Rows from block 3, named by matrix and row number. Rows with one number belong to one attention dimension. Each number is 128 + 24 x the weight over its row's rms, rounded and kept within 0 to 255. All counts start at 0. Numbers have three digits each. After the name is the row's rms in percent of the matrix's.
# q: attention query (model.blocks.3.attn.q.weight, 384x384), inputs 308-383
# k: attention key (model.blocks.3.attn.k.weight, 384x384), inputs 308-383
q.142 110:121144146136114136124147141130109146122127116147144171102188128069144133118116129077161124155100124123094089156096147143137135146147066105136126116137125117175140134141142138126143118134157107145146163202144121130139106110153136
k.142 111:142151115131133125143116110114097103124141138090128169156119136121130097144080122109149138106123112152190151093135126109146133126130142142115146175096122155165076163134122127116141118158146120141144133086129098135163149128139115
q.143 106:114119114147132141161137131103099132062113139119168086110103094160140137112167168109093163088143166127148180109119124141180129113149133115160147133126145150137095133151160153146120134114144169123104105102108131162130126133135126
k.143 099:121124101141159105188122116147137098106103101139113105110129135125161113137137096112130099123121162191167155104103094098127136126123112111119156136115127105130162148131148120078115152126155116123140102109153124110119109124120126
q.144 112:162110099128117142145093151111160122085161110173131136133134135085098158186090142104141130123163139141136132152145136157146152108125137126169146138131113148166144104150139133122131103155150116124140130123147130092125124150132134
k.144 112:096181127111130107126101147132130147152114154138101075125148178120126156091133103153151146100140103178121133134137117139076152134122076096126148114147154151102094140129137122130078168101099150104165076105133153103116141105159139
q.145 091:155111109162153119108085119104147111140149109154138110158118136142127139111141094150144132130138150110140142146185149131080143144130138146103155132141171113156142143117146140123149072129118132096166140140148140104158106102165136
k.145 096:140119092102123107132085141173149109149122137143154136103142183150109148089117145109128132160122085139136090110160134131118066139130141132117097144111107178135116146131153145143122147131042131126115125130097158107099106112154175
q.146 100:105163107132109152117157132107107133139097123135189168156146107134102190161155148122131131141150104144142106115134134145113107115122154107106116088131117142157118151147133118040107160118141166132107089135115088106125160111127135
k.146 110:104104130140118100114121101096110124153186151141108121153126140129126128150115153143169108076129137119136157086096145110086158149135124134117118148124135126145133136108136100141103129126138123126128130084153112098132119123148206
q.147 100:114108098095118193156107111143121103142090090131112064118108119154089156168089134103177162144104069192176157160156131150116132143149105105102142192123131129110112112141106186144133129129107149131157099195147140147098120146121137
k.147 104:129150118152083127142093139076138128132118156141134141099124160126185150115145103153103133051136109126125121112097115143103080145143105156098110129120154127103137109128146116127142161200099108151114128169125129115133160087129163
q.148 090:117130123103156109121138092136133117128105100117151136142114143152150152127118124074129197098104112125169145131115103127105082137094138140156139115095158110114147142114173138107143113133120146147165122160149117138107137138132135
k.148 090:143164129101141119095103145143153097112113133145136141142132162139115117126091083188136118127148103168111109146142121136086161125142167115116102105143111117099112103127116151071097105141137076121114127115140112084143151112102124
q.149 118:138137116104105088130141125089097152141173138096132121125142123125156128079078107147123139119109139098155119096113116136099118114144161132128165136108137117085128122126129120112143118096120124143141151132140147168162078107123123
k.149 108:126112137112105111157143129131142115143085093143070125178138154106134139166143122134088144194137116144140105156085128140176155099127102130182140126123122127143131126137167117151156125131128085149093130115119137117116153154106122
q.150 095:169094164153111159109116128151134110133068116143099142125105089113104121143079172076152139122067145123148081110144115121103118154165104079102144137098103056109128167135131125126114113145112131152152193093123156129141161145166125
k.150 094:107157102103104106104101126100131118126110104143127142116128114091109094130110114123102128104140149129133129111108156107130095080158118137125113107156128155146117092103116159125136144124172127134116113180107125106127130077136138
q.151 087:100149101119128109127153128092084081110142144162131119143086147109145100126061123135145126125101114195147123055113122122129146113112111129134148127100120070128119148112119131090112130112120066097134115093166135170127130116122120
k.151 093:079165183135135133123074102088118143146147140153110116142164106143135124208123120123113102137117086123122137139115101108146096148109155135160116119141115119145134134144165115167116116174136087118141129160111107151126139120154078
q.152 101:167150128109117158139155097121115105140142121174092113099115154104112115127099165136163095107149112137123132117118099120091146124133102109143090130126092135101181150138121165083142134161139139118138122132098089133140094181118112
k.152 101:109093146169127145097150162123073143149103133085147101143131147108115096132138118084131141083115147101122137187093137132185150128130107163142110103117128171106160090139094146092116135159162092151140163142108123088151105170153168
q.153 118:188155155148102076126096137177133113102173109141130182111132138134169138135166169145113127119141143158123076114123159119173123140138152139100157112142096161119139130179102113106113134154101130116101181148074160101148130142133115
k.153 117:174163145108111106116107121089082130128111139102163169126161103117103127134102110148152141135145073139157125106087159115083155159155099143187134126137105117155093164109162107162130127103160155127151113145129136103117128084083153
q.154 088:130151140127148144130127136173104109153122124106115122127132102095131100153136105119100109118079120099164123147135100098139121112116157136131145143113109096075083134141119136127153109108129090079145157118129107142089127157156110
k.154 091:131150083143123155104169103118109097122156130123077162089091102135138120093145129077120129105128146124120135133110106157150160121134148116122079123143175119137139149095130118091156149108104111158147119115157118141106117145111089
q.155 099:191139146155128132097160117115169085084188118103156140132174123110138123124146161130123157147152174109111100151104127174108132111141173141125150082153125115131104147094133130109092161093104120107085211125129093111130130130139139
k.155 100:115090158105119119078163135159127129111150133141124140111132138109111199201097111108188106162090095156151169132125106128130129146117100140144138147152145109123168131070091143107075126120152139134102109114133147172123087166124150
q.156 087:076146142127155093131153105169144119135104140096120117167086115080085170133094135125136145139089111126111180124123106109117145132139121159150119178114145137114121130150127147132126132127131155133109164143148168135099113134109133
k.156 089:130100144142153123183088110146115091128120149127118099150065116196142106144150135106126091087114109116099117117141099144113121153182124130120138111123113137135127123160134147079098154138115120159206107143116119150112156107150119
q.157 092:134095166135125133168131135110128109129102120140142133115118151130173148122091099107173144124107124138092114162150119161154123096110078124160121150105164114155125096162115167150100111126155119145184123140145185130118115085112118
k.157 102:169155101122103100143112114139118131157144137094132113103155202102101142085121188128086146099147151119100141156123086078118121123144084105114110161115103135113156170106116128124127136110133118104122178127114129151140098159163119
q.158 106:132102176151155138101153146131139133101162137112143098100132123184128177121149143141137108117104171104121110123141124111123110120095127168120175087118118111148115143126129191165166108137130136116143126132103136164127129144183131
k.158 103:121118098122112154136104137149163112122099122125177141129131153123121128162114122161084170149151132129152118134140154124148088127151064133097061127131083087123161124090146146142097112092131122146131119162078130090089112123106138
q.159 101:090114135133100110153115132143121135157139091120116134111148106109139168156129110135169138061120148176146133113141148085089114177149117139115134151133134112129150146158142156140116158192111124096132083132093163120130088077147078
k.159 099:133149068119122110162134092135122130078098147127126141142148125114135159112120125104139117155169154123112133121135133127179157133104129127146155089131124123117147095140153113151147079169133117182108096177114129121185082111120133
q.160 111:138130117124172132217131152105124135134175131094130165100132138172097119135114137112136104067149179134145166123126133137097183099124126122109141156099137143113136177147156153135122114151106163144129119105130093163120100186103079
k.160 104:118158112118156132156133143142170127141143128155144109135158128114160116164148101124117134160089111118087157086145137110127131164115134117122138100123108083127138118127093134132112102118125113122125112146113156119114129127118145
q.161 114:135102117132148101079173125124167115086125160097184154125090128128131133115132152138132118115113123144133116164115119149132147123148111167169158050096117157091148155123143076088133136159143154099137115114138160120150136146156089
k.161 117:123150121128146150126125140130115158122106172131078111094134141149097121118131120084146094130146161134145138126124096136152117139148145117135150136121107106109158174109171147090121169076131128150155133119140126163115110221117118
q.162 109:107108119112108154123124116095135123120124135114120122135137100180121147105075088157106141176114116142117105122112116135077126149123131118125163187130171140067109186174094124092135152148095173077110130119137076122121173129115127
k.162 111:168167145111115122122104142147151147079137128114125138130121156093131175146153108091137144108142134173140123097122128146115161133126160144125129124093120153128143118107084151128096156141154084141120146142171083072177120176152150
q.163 111:125127160157191117148099132148149128139139134099096110098094135126124135169147161152109125133112109136161128143095133085111123093158108168103109170144111135096114098148150125139145106146128137114130129158127147146099100107119131
k.163 110:148136092082110132100148141120129108127104153082119118149151160123143070158131125110101132156104159107123063124075137104135116132114107149133141078192146115127136147124148152116174120169096154156071128138107119125110081147125112
q.164 096:139178161124111095154131148156128107125117127156118130071154157123143118146111125106153115115155136162131127109107131141120133154105118102108145103137154118142107127124144135145131134147109129149092131151141126135118108119127096
k.164 101:107114129113141117146116128118117120148171093057161151183122148135154127167082101138139130127151122109136134140114103094157135150171173164177111100122081147127141103124112120107143102136141118145130100093092125111134111102132129
q.165 110:139130131099150127117116133133119129110116098111151098094139133150084108123140119065153125135116139131182138150123116128117111137091134144147155091110136110125142156087111095070109136103092106137115187107142137154155133175142158
k.165 100:082140134132125180116110114139126100085104084127136160118135108102100160170107118130109155158146116152122143128159114123107139087145125126128127133094149104123146103111128121134104110104087098163117119122114165097099142112149152
q.166 107:122131145128151107117120130128171075129116110095171081124102136131111172129110132166120111137150131145124151151123106112120123124133163141120113104124115113140168129148111131129141130146124139101139089118119156085120122110143117
k.166 094:147126126116080130122115147124128078194117118136109117133158136130112162093128126126108126088135093082098134171131139134131118114104119168149149100112079132117131134139147131132152114110087147149141096149129110173101100079128107
q.167 105:166122108139122101148161131110122133142180139115133108109136045138133146120124108140103104113144125151118185131094145155184132087133170145168109102147085135138144090084109110167099160119111151160119101107158148160146089103111140
k.167 100:162132131140126150108130112102122110140103139090097124125122125135147104113104176114126156161135152127091095137117096124099122139090141119114113136168132129108159180130191105147134117137097178094114151104164138078120135111096100
q.168 098:140141124127145172101090145131143107160117140138109118104153184098139109125105103158199080093145117167144111146112114106093147142151131104083129165146122095116141119088132134147103142143156130140135105121140113141155150099131130
k.168 104:122193110098082153145135119122148129125144117126164162117151105138123127123119071149155132134104082115108144119112170136163154137105138140157150102121105136142113077101137108118147115135106122111156114178130135084155092098180119
q.169 108:091098159155178137100121154145128102103078100074152065094112116084102131146147126169135096174117148098128188130157125111110106125095134157099087154153126107154154111124127171111111119130134137116107109110126143178130121071100122
k.169 102:128102106147105129135175109159154114136117132104109154132138141115157130133167152152147125134088106117086167167097148122131120116134117145106136094113115141130099143133098112147152142097092135139163109121127129094148130095125158
q.170 090:130126110092125124135136123165086147141096121099184145073142175109140142149097134122121124120120137111146109141143119140109151121113151091147190139107106103104114125111125155114104126060177126130110128103171101107131118125112141
k.170 087:111149142102087082092099131138109116152140107152127129139145142137099139123128063146111108111147108092138132133088101177081166158132120141130130128116135150132146125136154134127126100164119125121119134122107171102115124162114174
q.171 093:123128141168096159165095159132158132146106104165127143109140099153118176150141128122143107118115118146116135142122143103122132132120101133094109158135103117163142147091158147132126160132113133113145104212157149128130109125139110
k.171 097:149100086104131170106096103165136114117135151096135129126171172156101129116130191159136129160132107125157165126121132112120140128140137126070128115086116159138099136088086133082145131135142150113122131093157150090159084170123147
q.172 086:120068126121147148151098115084129115113182144168161093093082098127108160103137124137116138123108130192119124155124130118128122132145086145158118146146102106118122159118149104125063119118084115182150111131115132157134096095139102
k.172 087:156138099161075115149129172105144135146125188151121095129157149116114130114127147130163140131141155132104151123163143085123159111140150151128110075089160141154156142071077117101134110113179122142120167141118121139172164149149124
q.173 107:127112136111155102075115155165127131180110099078115083127115129155105145115133151115101148129160105073131181142115107132143133123094173160154103085137115124104149111116140164126135105112124133174120111116144133107155143096132134
k.173 108:103140160152128145133148127153104083146112149154130131203131113107150117125112112160135143108155093118136119162121110145087108116142122148139114115127115107132123148140162134119110086137095165184113099122133147141101129105143151
q.174 093:153116160124161112154140106130147082123103200137129149134110143095150164149142180125160154135095153161170195103126112135150141084094103139102130122186104125131109111129088102131096126118122140131114128138096143158102130144114101
k.174 099:162144122131091137154106139118118100141125125128176144085137149113147125116100147149141134106125113129142138166145107101128073141138101110158154147121126112144178120086156144118136122102094119133144162161151105133097098073126118
q.175 098:111126160113146152136126150107151136143154111137134147134166123116114179121131093104123124164110090135130143155140126117117138140101115152129105086113147147173130158107113089153080107138183177117150112108153142081120078138089114
k.175 091:148137138135149133141082126171104071118146101111122126135097151128123114076113144121103160134157140123134122079134105151120134128087143144134115121175135112132140156141126106103145136153099119129155134123132132138134115126126162
q.176 097:146140108117142180145094146104134164132123128121130089081118164127113131124155132130143135090116094120183157141152152108137161124133130154136120120151105197137172164087123146153149111121118097162142089142110095119110127163155154
k.176 100:138131121123122118136145178127151092135152102171158116124144122154143167124151126147115143124131091149071108164141120101120067095125116103084115077178151114088125137116077130079134130112058119174113114088121164107090108078163122
q.177 102:172138138137117119090158135155147139131140134135124080107106156112128087152115131157103099129118133157086166136101120113160188113144110105077090139141115098103108114138093121139122129108104117164089078116115129148139113081097126
k.177 106:106139136126097105114166105103095165143099133090086136176140118135138134120119095104131171114174136130113112160115165106124129140140111151166155104149095151117139154186148099149166117148144129144103124145138103104138106140135082
q.178 098:122145179136142109132134112127093128170161110167107088142158109092107160130129137103139153140106122139124122070112121157109116145153144159173080164115125116097109112123160111095116121116124113142106152118124110095145143091118123
k.178 105:118103151135155162113169172112147109131170117119144134087135119127150113150123133171159113089120114174100095150092110104120136150112080149088112096149120146105107113117090171174117147130094123139141090119110163120132096101164131
q.179 109:164076149133110131121110123099106144111160164124134114087124125137102120110128131133163106134148178078157154149125112138136120138104108140134159126147126163093132114128125147120177104135100114086151125047119149185130144162129141
k.179 104:102128089157130104129138119154103141135134164135116139132113143122115112095134113141144092172137127092109136160126136161130106152145151108158120121104114127112142090086115136114088115129078154158125128140118113082139111136134078
q.180 081:182150121141137097085098145138160146136168089129140095101113152092140101110100129156118111109129112159126119150114140139153093152159166162151096116180101114128102136125123171117078145120108125118097140088112151123117107111116135
k.180 083:132120141119116118120171160131124127101134185158106162153091121136098196154121116123150153103135165140147159184120156103137155158141147128147174133112142151114095132090121102112156153133158114110112146120140170081141110122107089
q.181 110:142137133141148136174118141107142120109117175127160080122124160113155148156114127072125110113188118139116128150148152123166129126123151127122075067101163116138118123174149143106094097133156127143156165055119130119127134155134139
k.181 102:092101127142125102142128110122141088161108108161133098098137141106128159111115150158156125101146147130100147149134088104137123157128107131165144175066145133161099175137146114101107142102153150141122104112076130174118092140111152